A small multi-label image tagger, trained from scratch.
Model: arch repvgg, depths [2, 4, 4].
Training: adamw at rate 0.0021, 33700 steps.
Rows from block 2 of a small multi-label image tagger, named by matrix and row number. Rows with one number belong to one channel. Each number is 500 + 40 x the weight over its row's rms, rounded and kept within 0 to 999. All counts start at 0. Numbers have three digits each.
After each channel's rows are labels from the 100 images, of 14848, where the channel reaches its highest value: "responds to" is what is common among them. Only what is clearly more common there than usual is listed. The data: rosettes with rotational symmetry.
# c3: 3x3 conv, stride 2 (model.blocks.2.c3.weight, 128x64x3x3, each kernel summed), inputs 0-63
# c1: pointwise conv, stride 2 (model.blocks.2.c1.weight, 128x64x1x1), inputs 0-63

c3.11:444509499505498469491473494488518505485485457511508453572438422492484510499496441495499466470492530495531481453342483505500495504518511469492467496541507498503503493492524485507488543477460322
c1.11:435496493513489468482454518497509517514499487496499425568390419495425499487544442468480489479501570475503472480360466495470516444531496484493471512520492497500513503476524490512501492491483378
responds to: dark

c3.20:554488496486505417513453486521514497504497545510506607480543718508480505496424497549496518502473494518532526526511540491508485497498510489494516438472565497501494501500484492510506514515514518
c1.20:511464495445469438482497482482488488509519485520496586461512677505445503462435456511467512494446456514496521508527526477482424467510516435482514450477556513489479481416480471512499447497502488
responds to: grey

c3.122:461424494527542499495520526458498489492540493497472481435476472466484521557465477480491529442521349557435531465488510431520480516443491539450471417422513493462435462516498503513488484470499478
c1.122:407434491513497533488468492470494518440507514483523485409379498504504526539450456473460511436498419529484526495465495470492501485452493528477495481393468504406460459491524530489523516453528491
responds to: warm

c3.73:524463509467483499471536442479459507513540467476484364563453418487491497490472494500481486577493563457482466512444504451465496508466506504447493443412593506532518505423479476475503532488486497
c1.73:468475474395537538491543433517451454507502523571498435510479496491495545456461474532544431456501539477446512477465585466507508552457581481477504471442527486515466502429446449507480539481453498
responds to: vivid

c3.35:492475460532485507539461474517482444484506512545538470499461417501456525464525495472519588480568425510410580478414473474532558539504479474526502454468501536445415529459473486502447508478469490
c1.35:440436467483490499524502505494566500525512481515482454463420469497480542500548444541445536537517498497517540545445491450445499483440523433444552501423550529469404503461459471442554533518530467
responds to: pinwheel; vivid

c3.4:487490491494493310520373528486486500490479514475514496478434460488493489498506572533501470495508446512533514546435470483492530477474476485476523490419463489500496506476467505487475453493518556
c1.4:531528515526536318490395516500502496462515513505464483491505443466482459538510559478487500532517471491523492537478436523509512460487462524535529525512414530522493501568485510475480442487536552
responds to: pastel; vivid

c3.29:458498510476538499563497403494497437492495483524502473530523515528521483442428518518481477479430455474479547476536537552517456524562517474526526489498565452522527413519428385515461454469471474
c1.29:429511451479497475538503400522492500534503446471524468542517480489492469470506494505454541439374519457502491510518470538506440501527447458491439510456531494501493400536451418549489482484462464
responds to: cool; vivid

c3.26:547479502503500463455576493499497470506462515456434517479517507568529400512515466484460508506487457454585531524519433506464500468526460484494527478485409390512522460482480449432525560529526470
c1.26:451394482506449458487502482486495476442479463521481540477474468532469552536535454502485459460475481450452546551475559480489492440396453462473472488428537428474453522518438490438500520465514497
responds to: pinwheel; vivid

c3.55:506492491450481498558481450481439397500503557465521446496495464488488401470445514502472437497441488443496560487434465465451431553543524465508456549453512503491485454477473493539456445468484472
c1.55:437482505492477428547475458528444413491416522518472492482492493543523417479435496492546455430482422481438519503430524509503483526544528464518492559421483448532497516539437487490464482504495477
responds to: vivid

c3.14:438471505519492489505541493445497513511485502458494511464504527459454466512516514478498474436510426467514493493506511454470388506498449338476502462495408466488454489467422482491538534518522480
c1.14:335451484508479473489529491455497472482504488440513511474452525495449511509502471469508502461508438511451507507488490454504428467463469398490483472514410495490469520447472499469501475492536411
responds to: cool

c3.24:455506506519497421513464493499517530495507462495489468518422482503489485523502364519486501494508511507507481465343503493491505535506484476483473500504453502506497509504557492511505562485518353
c1.24:523517529519558369489490514490537534509527516506440460492474454524537501583517412491524503551511513531504487487406487511523537494460461464470490460552428526528488516538571495527544542521544431
responds to: dark

c3.89:484517506498468526477449505485515486509485517512500537318490492505501509492519457494488489544475419490422555505461495508500383492502523431473525523451489527478478476494527505508530404537502504
c1.89:462490495478497535520464482447500469501504488510474524311467484487523519479485447470468466496461434481410524492457509480474438482492523431450513511438499522497502471456513497472510411520520497
responds to: earthy

c3.103:447495489486515509511396519503489460511474476503490456482459313490514501504530509513531514482516457521441457515532492497506500497484481539498508514492419470476481489492472474484500361508487529
c1.103:433486493484511492520400498497486504529491456499525468478440315445499488510523494497498488489514458516466487528529485484506520477450495534457487486479459494464439509505462487480497375534467499
responds to: warm

c3.53:455507534462414502492559484488532456499500438459518518506524547479444438449487517481512475414522463453504520476583401490509430485501493535509506456550430475488513470488385472500497515506529479
c1.53:391484560496516508499579487519555465491509479504524530510517552474487462494482538504534457416506457455540536492528441450459439446491477571495468440535505502471487476467393490457473550468539476
responds to: cool

c3.22:565496493486428365473419487465518515452507456527539485500411493562515524484479469493483515477514463502505494483421471553453511474445509460448516465415500511500515454471439491498507445517490458
c1.22:449520493490435427529459489468462499451507435477554485474366523538500479471503473531447506485504451527490505456470462497451532448481511426488514484406532523504481471403431521499506486517509481
responds to: vivid

c3.102:392522508505505521487521509496525505490490442512500426448474282493489497522502443489479516448514486522484493457532491501509459487500468501490482487513425504490463507483486477532484509493466453
c1.102:432515512512532532448515535505462515482504429506497429453450303465518481516486465482512508475534518521524477419513469479513461511507464527520514480509415506525507479519497488512482491493487431
responds to: cool; warm

c3.13:389541506487499544514509507464477512489463420449438489530463503515526449506454392488509541498468545474394464454540498529483582465518456541493547529498471480517537466504491465469470462536522463
c1.13:334479483520492510499508498457482535495486435489472525471382504518494506528455436497449525528458508494425489519514516526454504433465496481485514466461508510506518460471440429483515498554508449
responds to: warm